Weights of a small CTC audio transcriber: arch conformer, batches of 128.
Rows from block 5 of a small CTC audio transcriber, named by matrix and row number. Rows with one number belong to one neuron. Each number is 128 + 32 x the weight over its row's rms, rounded and kept within 0 to 255. All counts start at 0. Numbers have three digits each. After the name is the row's rms in percent of the matrix's.
After each neuron's rows are labels from the 100 clips, of 14976, where the neuron reaches its largest size: "peak on" is the class under the peak; "responds to" is what is common among them. Only what is clearly more common there than usual is listed. The data: single English command words and digits, spoken by a formant synthesiser in many voices.
# gate: first MLP gate (model.blocks.5.ff1.gate.weight, 512x192), inputs 0-191
# fc1: first MLP up (model.blocks.5.ff1.fc1.weight, 512x192), inputs 0-191
# fc2: first MLP down (model.blocks.5.ff1.fc2.weight, 192x512, transposed), outputs 0-191

gate.1 096:128128128116128128060128151128128128128092128128118128128118128128239128128154128128095128128128079128128128128128067128054128185128128128137113128128128112128129128128153128128128128128128132128128128128128156128063128128128128128025128172128128128128128181128186128128227128060242055128103001128128128128088128128128128128157128128180128128128193128216128128128128128128184046128128128128128213128128128201128128128128128128165014128128148128157128241166128128128128084128128128128128128128211128128128128128128128152128128128128128128128128128128128109128045128128128128128
fc1.1 079:191085128128128128128128128128128148231143172128128039128128128128128128128066128128200128128128128128128128082128128227128104128128128128128128128128128128000128128128128170128044128128128128000128128128128128128128128128128128128128210128128128128128128128128143128128058128128128128128195128128128128128128128128128128128216128157128128128128128128128128128071128128128128128128128128128128231128128128128128175190128078019128128128128128032150128093128183128118128128128128128020128128128128128066128131128128176120128128128128128128128128128128128128128096096062128128128
fc2.1 074:128128128128128128128128128014198128128113128016128128128206079128128128092128128128128128255128255128128128128128128128128128128128128128128181128128128128128128128128128076128128144150128128128128128214063128128128128128128128128128128188128128128045128128128159128128121128053052128128151128049128128128128128128128128071128188128128128128128128128128128043128128128128128128128128050200128128128128083128128128090128128128128128128128128128030128128128128128196128128085128150128128128128128128128207128128155128128128128128128128128128128128201193128128128128128076128197
peak on: /oʊ/
responds to: /oʊ/; word: no

gate.52 049:128128128128128128128160128128128054128128128128128128128128128128128128128114128128128128128128213128128128128128128128128128128095097128128184128128023128128128113122000128128128128135128128128128128128128184128128128194156147128000128149128128128128128128128128128234128128246128128128128128128128128222128128128128128128128183128128128128128128128128128128128091128128128128128128128128128128000128128128128128128128128128128128128128128128128162230128128128128128128235228128020128128128128128151128128128128128128128128128189128128128128128079128128128128077128128128128
fc1.52 043:128176128128128128128128128128128128112128128128128146059128128128128128128128128128128086128248128128000128128128128128128128128238128128128073128128128128128128106128253128128128111128128128128128194128128128128128128128128128128128128059128128128128128030031128128128133128128128128128173128128128128128128128128128128128128128128128128128128128128128128128128128128128128128128128128128128128128128128128088255128103128128128128128128128128128137128128128128128128128128128128232128128016128128128128128128128146128128128128069128128014128128128128128255128128109128128128
fc2.52 035:128128128128128128093128128128128128128128128128128128128128128128128128128128128128128128128128128128110128128128046128128128128255237128128128128110128128128128218128128128128128128128128128128128128128128128128128128128128128199128128128128128128128128128128128128128128128128168128128179128255128128128128128128128128128128128128128128128128128128128166128128128128128128128128128128128128128128042128128166128128230047128128128128128128128128128128199128128128128128251128128128128128128128128128128128128128255128128128128128140128128128128171128128128128128128128128130
peak on: /oʊ/
responds to: /ɝ/; word: lower

gate.24 110:128128128128128128128128128128128213128171128161128128128128128028128128128128128128056105128128128128157074136128128096128128128144173128227157128128128128061128204115128128128128065128128128059152128128128128128128197177128048174128159128215128128167128128128128128128061128066128128128129145128128128128129128199128128128128149128082128128128128128128128128255199128154128128128128114128055070000128128168128128149128128128127153128128128128128197180128128147082128128128128158128128157128197128151128128128128128128162128128128128078128128128128213128128102128128063187128
fc1.24 110:128100128128128128128128128157128128065128128128128128128128150165128079128128088128249128128128128048086183128128195128183128128128128128072128181128152128128155069126128160108128135128128165099093128128128128128235128085128128128128128128001128128128128128128128128083128088190128128128082128066128121128128095128128128128128106128109128128128128107110128128128128128128128181128128155128175128220174128128086128095128091075057128128240128128128078073066128128182127189128095128128128096128044128128089189128128128115128128128176128128047128128128059128128128180128166128090
fc2.24 118:128072128128128128128128128128128128078138128128128192128128128060128128110128150128128128128175128128215128128119162128059128128128128128128128031128138011128094128128117063128128177108103128128173193128128101211128202128128181162210101128128128128097163128128128128076128156128114128160151128128128134128128128107128128073128080128080128128128048128133128204147129128128128165128128128128128128053128128158128217086128128128128128128128128128118226136128087128128159128128128128176128128122128008071057128067170052128168128162128128128172128161128128128128144128128172128128
peak on: /oʊ/
responds to: /oʊ/; word: lower; /ə/; word: open

gate.161 111:128128108128128089052128128128101128128128128172128192165128128128119128098128128128128076128128128128163128128128128188128128159061128128165128128128236128130128128128128128117128128128128128117128128026128161089128086128128128192128202128128154128128205170128128128133128128128047128102128128128128128185178163128061128128128128128087128128211204128210128128128191128128056128056059128128128128080087168128143168128080118162111128128133123128128128133128128128106128043128128128201128089128128112241128128086128128009128128128128128135128128167128155128128077128082128128128
fc1.161 116:128085128128211128192128128128170128128128128128128010128128128128109050128104128194092128158128202128128128109128128128128128070128147069128128139128156128072148104128128128224128097100164128128128105166128070128167128128128149040128128128104128128128128128128128117128128160128128128181096156074128128128128111128128097081128086128128128128098128128128050128128070119189161128128128128040128128128120065128128128128128150089043128128128128128168128128128128093168128128128128139013169128079193128128128068128045141128093128101081128128129128128144128128065188091128218128148
fc2.161 120:128063128128128128128215128029168106128128138068128079128046128128109106128128128128067128128128128174128128048088128128071064130128128128096128172128046140128128128128084135170128128167177128145158128128159128169128128128084128128128128128092128089185128128128128128073128128128181128128128128128170128128128128132163128128147128128176112128072128128192128128128128128122192128151196128128194128128098098128128040128128075081188092128046183127175128128128128128158142233128128128128128128051128111128128128085086128190128128128128178128128128128097128128063128068174202128128
peak on: /oʊ/
responds to: /l/; voice: deep voice; /ɝ/; word: lower

gate.417 104:128128128128128128198128128128128146128128128128128211128081128046128201185167128044128165128128138128061128194071128128128128128037128128128153200064128108128133078128128128128128128195128142128128128128128128128124128128047128128128113106143128128128082128128128102128128084128216189128128128128128128128128128128128178162188128128156128128128129128128052168128128128128128177128106128128043188128128192128128128128022128152128128088128128128100200128128180128047037128128128037128128128128207128175128128153128128128181128128128128128128128128128128128128087090128170128128
fc1.417 112:241128107128128128128216128128128128045128128128128080083128128128128128107080147128173128093128128128167128128128128128199128128128128128076075128128197128128128092064128128128211128128128128213176128162128128063128128128229128216161128128100128185128104128123128128128128128128132128102066128189128128128128128108128128090167107128128102128128128128128139170089035128128128128128128128128128077128178079128128128128154128128080128128128102128128128065100035128199128086066128128128128131128128128083128128128128128128128128128128128175128128035203128128128174128128128044179
fc2.417 112:128127128128128128128128128128128123128165020162043128128128128128128128128128128234111128058128128128184128128128132191128128128181122128128128128133193128127128105128148128128128166128094128128096128076128101029128128128172160211128042128128190110186128128128128201154207128128128128128128128254128128128128128212128128128128128128128128136128128128083128128081128172128128128128128158128147128072128128128128128128128128128128056189128128128165128128110060128128128170067128128128128128137128153128075128077093128128128128128100128128160128105128103061128122128090128000128
peak on: /oʊ/; /ɔɪ/
responds to: /p/; word: open; /ɔɪ/; word: point

gate.329 070:128128199128128128128047128128128128128128035152049128128128128128128255128128128183057082128128111128085160128128128128128128190128120214128128128128128128079128082128128128128209128128101128128069172176128128128128128128128128184128128128128128157128128128227128128128128077128128128128128172169128128128128128128173128128043128128093128128128128128128128128128128128128128062128187128128128023128128128128128128128128145128128081128128227128091128128128128128128128128128128000162095128128128072128128046128128128128128128195128128128128128128107128128206128128128128128128
fc1.329 077:128075128128054128041128150241072128128128230128148128182128128128183128128064112071218128128128128128128135085128128101040128128216128128138209128127086106144128097128128128093128128128128128128128128128128179128128128128160128086128128128128128107128128128128128058128128128174128128128159128128128128071128128128128128128128193128128208128128128142128163128128128128058125128128128128128128141076128165128128128128128242128128128128128128074128117128128128205128148128128128128128128128128128128128128128176128128128128128128218128128128045128030135128097128078128128235128
fc2.329 069:023128128152128128128081128213128128128128186181128128128128128128182128128128128128128212128105128128128128128128072128128128078128128128128128128128128146128128128148205129062182200206128179128128128128208128128128128128033128128128128128059128128211128128128128128216128233128128128128140167128128251128128128128128128128128096128128128128069128167116144128128128128128128128128128128128128128128128128128112128128162214128158128128128128172146184128195128092128128128128128128181128128234128128127044128128102128154079128128050128128128128098128128128144072128128146128128
peak on: /s/
responds to: /ɛ/; /s/; /j/; word: yes

gate.406 104:128044069128128128120128128128128128128128128128128128143128128128128101128128143128128128201128152128167128128128082097128128128065128102128128128128159128128128187128128053059128128199128128128184088152128128077170128128067128128067128128128128143175156128128128076128128150128128128232128064128128174128116128128128128081082128128115128128188128128166166128128056128128128128128128085056030146076128128128128080158128128211128128128128172128128133101128085172128079049128128106128244128128227128179128128074128128128164128128095128128128056128206187128128128128128128128172
fc1.406 101:161068218221128128128128064128128128128128128128128128054159128116128128128128128128154128128128140128128072128170128128211066093128070199128128116128111128128095128128041128128136128128095128128150128160128128202128128050128060181128128128067105128065128128128128128091128128128171141128128192128128194128128128128199128085062128128128081189128128128128128106128128128128128126128191128128128122128128070128092128163085128128128128128162128128126128072128137040128128170128128128128128128128060128128128127150187073162050027128128048128128097128128191128128192128128128128128
fc2.406 094:128128128128136128128197196128128128128186128128215191128180128128128216128128128128067021117128125102128128128128128128128128128128128128128128083128128127128128128251128128128128128218128128033128128047104128128128128128128128084128128128104128128128128128128042128128128165088062128128128128128102128128094128116064128128232128128128128128128150128128128162128128128128084128128128128128128058128145128048128203128128187128128128212128128128128128181128128128128128128128128128128128128128128180128128247128103111128128128128128159112128195128201128128180196128128122128128
peak on: /z/; /aʊ/
responds to: /ɔ/; /z/; word: pause; word: down

gate.312 061:255128128128128128128128128061128128128128128081220128128128128128128128128184128128128069128128128128128128128128128128128128128128128128128128128128128124128128128229128128224128109064128128241128128128128128128087128128223128128128128128128128128128128128128035128128128128128128128128128128128140128128128128128128126128134128128179166128128128103128128128128117128128069128101128128128128128128128128128128128128128128128012128128098128250128128128128128065128222128128106128128128128128128194128128128128178128241128128128128128128128128128128128206255128128128128186128
fc1.312 061:128128128128128128128128188128128128206034128255128128128128128128128128176128128128233128128128128063221128128128128128128128128128128128128128128128128128128128128128128128128128128128128128128128128128128128034128128128128128255128128128195128128128128255123128128128128128128128128128141120128128167128128128128128054128082128128128128128128137128128128128178128150128128128128128181128208194221128128128128128128128128128128128128128040128128128128128128193128128048128128128128128128128128128060128128128128128128128098128128128128128128128128160002128128128128128128128
fc2.312 051:128128128128159128128128128128128128128128213128128128128128128128128128075128128000128128183128255128128128128075128128128088030128128128128128128128128128128128128128128128128128128128128013128128178128128128128128128128128128045128128128128128128128128107128128128128172128128128128128128128128128128128128128128128128128128128128128128128128128128128128128128128128128128128128128128128128128128128128128128128092128128128128128128128128128128128128255128128233128097128128128195128128128128128128097128128128128128128128128128128128128128128104128128000128128128128255128
peak on: /ə/
responds to: /ɹ/; /m/; /ɑ/; /ə/

gate.464 071:128201128004128128128128128128128128051128066128128128128142128103128128128128128128128128128128186128128212128039136128128128128128128078128128128128128128128128128128128048164107213003128128057128187100099128128128188128149128128124128128128128145128128128128128128128128128128128128128128045128128058031128128128206128128128047128128128128128128128128128128128128230029128128192117128128128128128128128128185128060128128100128128154128235128128128207128128128128088190128141106128128128128128128133128128128128128128128128128179128128128128128128103128128128128128191128128
fc1.464 078:128128128128128181128158227128044128128128156091128128128128128202128234128128128128128128182182128062073128128128128128186079054128142106151193093128128128112128128091128210128128201128128128128128100128128078128128128128128128050171071131128128128128189128065128128128128128128128128128128128128128211143217128128128128128066128128128214128128093180041128128128082128128128209128085128202128128128186128128172128128128128128128128128128128162128128128128128168128128128128155156128128128128128128155128104128128178128128128128128195128128062128128128128128128128160022175134
fc2.464 077:171206128059097128128226128138185128128067054128128128095128128128128128128128157128128128128082128058128128128128128133128128128046128167076128128168128135235128128186128128063061128128128128128128128128128175128128168253128128205128128128156128128128128128128128164128156128128128128128185128128128128128128078222128128128114128128128138114128128128127021128139172128128171034085128191128128128128128236128167128128128169128128128056128128128170128128128128128128128128128128128123128128128122128099087228128128128128128128135128128128128128128128128201128119162128128128086
peak on: /s/
responds to: /s/; /k/; /ŋ/; word: thanks

gate.338 111:128080128128196102198128128090166128128132128128153128128128086128128128135128128190128128128100128175021128128128128128128128128128128188029128128128191128128128128128128174183128128128128128128128128128128128128128088128128128128050160128128128176165225128182128128128080128089128128128075178128099128128183128066057128128128089184128030128128128128187079126128166128128128128070128128128128055128091128128128128057128065197069152099128157128128066128128128063128128155128128128128128128128128128128128128128128128128128042128128128144128128128128128128128128094046246128174
fc1.338 114:181128141094084128128128162173128071128084040099128128075128128128128128128050128058197128166128128128128128111128105128128128128171128102128036128128068128124099128128017200169128128128128128142060128128128077128162128091128065128128128128128128128128094114183128128128128164128213128128156128128182108128109163128128026220128084128128128128128128128166180128128128077128186128128127128177128128128128128128128128128128142128179128159091044105128128128128107128128128179128128128128128128128079128128113034128128128128128128030085128128176128128128128128128030128128128086128
fc2.338 114:077128128128128128139128211128128128149128169085128128128128128181128128128128128128128149033128128128128128128128128153072090191103128099128156128066128128128128067191128128128070154128128074128036008128128128128128128128128128128128128084191202160128128128179128128128128128128128052128128128204197128116128128128128128171128128128128128223128128128128193128234184128128128128128200128128128128128068121128128128191128128128248128128093128128128206098128128128128174128214128128128128128128128128128128119094128107112128128128128093128128128128092064171109128128128128094128
peak on: /æ/
responds to: /æ/; /k/; /ŋ/; /θ/

gate.480 062:178238128089128128128128128128128128128128128128128128128128128128128128128130128128185128128204019128128128128128108128128128128069128128128128128128029157128128128198128128128128128128128177024128128128109128206128128128041128128011128128128128128128128128128128128128118128128166182128134128128128128128128128128182128247028216189128128128045128128128128128128128128128128128176152128128073128063128128128128128128128128128103128128173128128128128128164128128128128128128128128172128128128128128128251128128075128050140128128128128128064128128128128128128090067128128128128
fc1.480 084:128128140155128128108128128128143128128196128131128190128219128138128128168128152190187128128128128123128128128128128128128128107217128128128128128128128128129128128128128128128128128042128128052128128128128047128128128128128128204146128128128049128128128128128128114128128128169128128138128255052128128153128128055128128128128128128128128063128128128255128128128128152128128168176128195120128128128128128128143128106183170128128128171128059128128128128000136128128128198049128128128128128143048128128128128128128197128128128128128135128102128128220128069128128163128128128128
fc2.480 078:128128127128128240064128128128128128128128128128128128128128141128128128205128128229128128128128128161206128128128128128128128191193128128128077128128128062023197185128151068128128128128106128077128128128128128128128128128128128190128128128128128072128128128128128128128128128128039128182128163128110128128128108093059128128128128128128038128071128162050128128143128128128157128128094128128128128128057089128128128128128128061128106092128088037151128128128128128128161128128128155128031128128128128128128128062122076128128170196128128060128128128128107128128103249128128128128
peak on: /oʊ/
responds to: /oʊ/; word: no; /g/; word: go

gate.250 119:063128128128128128128086199128080052086128090128136128128128128128177192128128128162128128128128139173128145092128128078089128178128128038128077097128128128128128143128236128094096128128057128128128128128179080128128176128128128180159128128128128128128060103175128128128048128128128128152070128128157128180128128181128128128182171143128128195128128128063128140128128128128128128097128216128128095082128128128156128140128128095128214176206178128128128128175167141128093061128128177120135128128128128128063128128128085128128128128094128128045209128070092107128128128128098203128
fc1.250 135:132098100190128056128128119128128168160128128089128128128128128128085086102134104128128128128128128063151085128161090128128128128192127128128128179086078128139128187128128066128128080128231128128149128128128163158141080128128087090145063128128128128095128128078138172128190116128128128128185128128066096099055128128147128128048128128136178070101172128128162128128128128066128161128128083128199128098128128128167128128128195085128044128070098128148019128128072087128118128081128113128128128128128128128128152128128128087128170143164103128198095128230128165128110172128128061152
fc2.250 124:128077128131172128128128068128128242128106128137189128128181171128128128128168128128073065163163128128128128128128100128128128128128128128128128121120128128128128206128128128203128128071128128128211128128128128080128128128128128173077128128119071167128186128128128128128128176097128031053184084128072128115091074128128128128128128247128128101097128128235159128143128128128128128046128081128170128128128128060147128128128128128128128128128141128128128128054128128066128128128208128128066128128161117152133128128186128172128128104200128128128105098128166128128128128128213128128
peak on: /s/
responds to: /ɛ/; /s/; /n/; /v/

gate.218 105:128128090128128078128162128088076128128128083128128197128148128082178128128128128128128095128128128128128128162092128057128128065128128045128128182128128208128128128128128128128128128128184128128195128128128128196128128128128128128128161096128128113193128128128128163090128128128128128128060128092128050018128128059063179069128128186128128101128128128128128128051128128128128056128128128128128128128128128128128128128128128193183112128128217128128128128128128128128160058128128128169128128195155128125128128128155128128128128190128055217128233128128128044128128128128128210128
fc1.218 119:128139128063190128128107128141129202128128038128128128128143185128172128142128128128128000128128144128136128079128128164089128074128187128128128128128218128128174128146128082136128128066128128128128189209128128170128128128192128128128128128128128128128128128128128128094058128128128222101128128128128128051128128128152128128206128214128128144128128128128128104103121128128077128196128128130150067160128128128181128128128147128076128128044128128128128128191115075093128152097128193128128128128128138128128128128128224128128056128128142200128128128128128193166128152062128102128
fc2.218 109:128128128128128128180128128128115128128128068149128128115128128133138128128128128128154128128128202128128128128079128000128128128040128128128128128128054128128165128128128128128128128128128170106128082128128128202181101128082128128128128128128202128128128128128128165128128200128128072128036128128127128128128113175128128128128195128128128128154128095233055213094128128128128128128128128128128128128058128211128128128128128128078021128128128128141128128128128128202104128128132128128114128037128128153215128125069128128109128128128205128128128128128128142128227128085128151128
peak on: /ə/
responds to: /ɛ/; /s/; /v/; /ə/

gate.107 081:128155117128231128128128128128128128128128128128128128128128128128128128128128128199128128128128128128152128128128128128128128084160250128128128235094128023109178128128130128128178223128128128128128128205128128128128128128128128128128175128040128128171128088128128128128055128217128128128055128128108128128128196128128128128195128128128128128173103200115128128128128128128128128128128128128056128128128173175128206125174072079128060187051057068128128128068100128128128128128128128055128128063128128128128128128128128090128128128128128128128128128128128128060160128128128168128
fc1.107 078:128057128128128128128128128128128128215092128218128024167171128128128128178128067203128128037164128128128128128128128128143128128128050128128079128128023128128128128128128142081128128090076046128128128128128128128128162128128128128128128128128107057128094128128128128128058128128128000128128089180113128170128073128128128128079128128128129128128086162128128128128128083128128128128128128128128128128128128128128128128128173128128128192128092128128128128128141128128128255128128128128128050128128128128128128128128128128128198128128128128128128128186128128128208128238128128128
fc2.107 073:128128128102128135128128071128128128128128102128128128128128067128162128128128128128128209128128144128103128128128128128128128080128109128128174073128128130128186128128233000128128128128128128060094128128128128172061128128128128128055156128128128128128128128128128128255128128128128128128191052128128128037128128128128128128128128170128128128088128128128128128128128128171128128128086240128128128128128192128128128205128128128179149128128128128128128196128128213128128128128128078128128128128128128128177128178128128042128128128128128128078234128128043128139128128128128149173
peak on: /æ/
responds to: /k/; /æ/; /ŋ/; /θ/

gate.442 105:128026128128180128128179065128082128128178163128189128128128064128128128128128067128037128198171128178128128128181128135128128128164128128030128128128128128128128128128209128025128128128128128128128128128174117165128128128128128128128128128128153093158137191128128184128128128128128128057128083078128128128128128128128213128128067128128128128128128128128128128128090091128128068157128176128128128128128128128212029128128040128128128128128128128128128128236128128128128128062128128128128128128169128128128128101057207128108165128128128128128128081128128128128128128128128207182
fc1.442 116:128128128128070128128128166061102128088079086128128098094113255128128211128128101071189128128128128062128182128100128128128128174128128053227128128128039116148128128174128128128128048128233128128128085128076128121146128128128128128128128128108128128147153062128128128097124128128128063128128128128175128128128052194095128128128066128212128149128180189128128067128128128035202128128128128128128128128128085128128119227128128128128128111089128128128128128128128128145128128128128128128128128140128128128064128078128128128091109128128096128128128132128128128115128128160128068128
fc2.442 110:128165128128128128128178128128128067128128128128098128128128128128128128128128128128099128128128137183128128128083128128128063164128128128215128128128128132192128044128087128128069128128128128229050102128082128128128128128128128128128198128128128128128128128128128128128128128189128128128040134166128128128128128128128128128128128128128128179128128079128128128230061069128151128128128128128128224128128128128128128128010128128128153128128084128128128080128128128199128008128128114128099128085128128128062064128128128128187029128128198128128052206128083128100128128128109128128
peak on: /æ/
responds to: /æ/; /k/; /ŋ/; /θ/

gate.58 105:084175159128128128128198165168128128128128128128144058124040128090128128118128128128128128128187128128193089128128128071128128128128209093128017128128128193128102128212128128191128128187050128128128128133128128128128128128123128204075128170128128128128128128128128128128128128128128128128128138128128128222128128128068128128174099128147128128128128128128184128217128128128128128128141104059128176128155081009128128070128163128128128128128068128128128128128128128128128128032059128062117128180081128212128128128118128179128121128128128128128128128128159128128128128055104105128
fc1.58 096:128148128128128128128128128186128126171128187193128128128067187045128128128128128128198128128128196066128071040128128128106128128128128128057128128128079128095128128174174154128064165128128128128128128128128128071128128128128128128092128128128128128128128128128128128128102128128128089152106128128128128128064128055128128128234128128059128045167128128128128214188128174141128128128128128128128128128079159183128128138128189128075128113128128128128128174178091128128014128128070128131128128128158128182128217225128128128128088075128128128128128097128128128128128128128074199128
fc2.58 098:191174128128128128128128128128128128224128104128128125179197128128128041128128128128128128128128128167128031128128128128162128128128128191128128128128128128128082128074196128128051128082128234128128128104128128058128128182222128180128128187170128128128128198128128128128128062128128171128082128128128128119128128128128128128128128128128155128128128162128214128152128128128128128128128093205126100128046128128196128128128128128128128159108128128128128083128034128128100170128128128071128128128128167129128107217128060089083080128128128128128155128053128094048128128128128128098
peak on: /z/
responds to: /z/; /ɪ/; /oʊ/; /ɹ/

gate.167 112:184128128209128128128085128128217128128046128128128128128128128183152128128128173128128157128128128128132128212118187128128161128128015128182128128128128075128128128055128128080128128128128170189128104128116066128086128128128128128128128034128099080144128128128116128068128174128128128200128128128068128128128128128128128128128196059194084128128128128099128128128128067128208128189128128128128206128128128128128128177128128128128128128183128067128128128128128128128128128205128128198128214128128128128180128128128128128209128128128128128128128128128128084128132128128128059041
fc1.167 124:128128128128069022128128128128064128126128128076128128128128128128128128128128170192171192128128119210128128128139124142083074095128128128128128128128128108128128128031128121047128195045128128128204105088128076128165139104128168084203100128128128128193119128128110061128128128090128128164128200128098128128128171130128087128168128128128128128128128218128128128128183128128128128128154128128072128128215061128128194128128128128159203128195128128128128128128128128128170049128128128128128128128091103128128128128187128128204128128128089127128128128128166128135211083128074128128
fc2.167 127:135046128188157128055098128128128128128128128128128128187128083201128072076128128128128128128128128096128128128128200128165128128128128031128128180128128128064128135139128128128127128057098142205128118097130149052128128128128075152086118183128077128128146116128114128128128128128165128198128128116128058200128064128128128128128128128091128128126128221128128053128128128136128068128128107148192215128128128128079128138128128190128128128128128128085128128187128128128128128128178128063128128082069065201203128128128128128128187128150076128128143194128128105128128128128128128197
peak on: /oʊ/; /aʊ/
responds to: voice: child-like voice; /oʊ/; /aʊ/; /d/

gate.59 102:128160128128128128128128148190128080128128128128128128153128128128059128128132128205128128101128128128128061128128128128128128128128112128056128128128171079128128128128194220128128128092089128128128128101128128128128128128128128128128128128128128087128040052192043128068068128128128128128128071124163128128128203128128250128207128128128168128128128108074128128128128128128063128128236166128050128157113128128112031086128128128102128128128128187128128128128212128166128128128128128021128128109128128128128102128097167128128075128128128128128128090128128080128128077172128128089
fc1.59 102:166128128128128128128128000172128128172128128091128128199128128128035128128190128110000075128173128128128128189185128128087098128128088193087128128128128128128128188128107128128128128128128168128128175082128128211062128129081128128128128128128128077118128123167128128128174128106165128128221128128128128128106128051122128141076128172128171128140128128128128092128128128128128128128139128128128128128128187167128184052086128235128057128106128128179131128095128097128128128128128128128128128128204128128128128128128223128175128128128128128128087128128114128128065131128104128128
fc2.59 106:143128128087128128110128083178032128128128114128128128110128128187081128128128128128133103088144128128128128128136054088095128128128128128154128128145128128128151128128224021192128128128128037128171128128128168128069128093128128128128116128128128094128168163088134170128128128067128128128192025069041128128128182128128158128128128128128128128204128128128128061128128128128137128128150128128128128128193128128142128137185128128128128128128163128088128190034209046184128128073148128128106128155158128128128128128128128191128207178128128128128128128171209128128128128128152077128
peak on: /k/
responds to: /l/; /k/; /ɔ/; word: call

gate.311 063:207128128128128128128128128222128128128204128206044128116128128128128128103128084128128128128128128128057128128128128128067128128068128128198128128226128128081128128068128128128128128128128128128128128128077057061128128134128128128042128128128189128128166128128128087028128128128128068135095128128128128128060128128128128094128128166128128128128128128128128176128128128128211128128128128128128128128128128128128128128128128128128128128128128128128128128128128128128231128128042128128128164128128051128128255083128128128128128128128128180128128175132128128128118128128128128128
fc1.311 061:128218128128140183128128184128128128128128051167077128128128070128128128128169105128128128128128128128128128128128212128128072128128069128128128128076128128128128128128128128128128128066223128128128128128128128128128196128128128128128128062128150128128128128128128128128128128255128128128128174128128128128128128128128148128128102128128128128128145128128167128025128128128128128128128145128074128128128222128128128128128111128128128179128052128124128140054128128070049128128255056128128147114002125128128128233128128128128128128160128103128128128128128128081128128184128128128
fc2.311 055:128031128128213255128128128128121128128128128128128128128096070128072128145096128128128128128128128128128128128128128128128093128128069128128128128128128128047128183128128128128128128128128052128056128128128128128128181128093128128128128128128104128131128128128128128249128000128128128128128128128128128138128128128024225128227128128128128109128128128128128128128128128128128128128128128128161128075128128086128128128128128128128214128178128128044128127128128128128128017128128128128128178128117128128128128176128128128171128128040128128128172128128128193137128128128049141128
peak on: /k/
responds to: /k/; /s/; /ɛ/; /n/

gate.121 059:128128128128128128128128049090128205128128096128128255128128128128128128128128128128090128128128128239128128128128128128128128128128185128128190128128040128128128128091128128128128128128128128128177128128142128128128128128128128128128128128128128128128128128128128201128128128128128195032172128128128128068082128128128128128231128174096128128125128157153151128128128128089128058128128128060128128215128128128128128128082128128128128128128128128128139212128119128128128128128128128000128128128128128074128128128033128128128128128128231128128128177061128128128128128128128128128
fc1.121 056:128128128128212128128128093128128128128128170128136128128128128128117212128203155073128128128128128128128128128080128128128128128165128128128128128128165128128128031128128128071128128128128168128128227128128128128128128128171128128128128128128128128040224128128128168128128124176128128128128128128210128128128128191128126128255128076128051128128128128128038128128208128194128128128128189128128128128128128009201128128128128128128128128128128128128128128128128128128128128128128029128128128200128037128128128190128128128128155128128128128128128041128128128128128128128128128128
fc2.121 054:128099128128128029128128117128128087128128128040128128128128128128128128128128128128128128128128192128193104128128128128082128128128128128128128128081128128128090128128128128128128128128092128128128128128128128128128128083128128128128128128128094128128222128128156056128128218128128128128128128128163128128128128084242134128128164128128180128128128128128128128128128128128255128128247128128128128128171128128128128128128128128255128128128128186106128128200128128128128128128128128190128128128128128128003128128128128128128029128128122055128128128128128128128114128128128128137
peak on: /æ/
responds to: /s/; /æ/; /k/; /ŋ/

gate.75 058:128128128128128128128128128128128128128102128178128128128185128128128128087128128128180128128128128096128128128128250128128128128128128128128128128128000215128128229128009128213000173128128167128128128128128128128128054128136128128158128255128128128128128128128128128128128086128128128128128128128108128222128128128128128128128128128128134128128128128128128128128128128128128061128128124128077128128128128128128128122128128128131128089128128128128128128128128128205128128128187038128128128128026140128038128128128128128128128128128072133128128128071128128128099128128128128128
fc1.75 063:128146128128128128128174076095128128128128128128128128187128190128161128128128212128128128128128128128128128070055128128128213128128174155128052128128128128167128128128128128161128128128211128236128128128073070128159194128128105128128128128128128128177063128128067128128128128128128128128054128128128128176128200128128157128128128188169128128128128078128128128133128119128128128128173128128128128023037128128128128128128060128128036128128128000128128128128128000128128128128128128128128128128128186128128128128128157128067128128128128192128128128128128128128128128128128128128
fc2.75 056:128188212100128128128159181128128128128022128128128128128128128128085085128128128128128128128031128128128128128128128128128128128128128128168208128039128128128128128128128128128128128128128128128128128128128128128128119128128128128100128128128097128128128128128128128128255128128128128128128128199128128128128128128128088199070128128128176128128021121128128128128080128128000128128128127128128128128128128128128128103128128128128137047128128128128128228128128128128128128128128128163128185128128128128217128128043128128128128128128085124128128128128128059128128003128128128097
peak on: /k/; /tʃ/
responds to: /æ/; /b/; word: back; word: search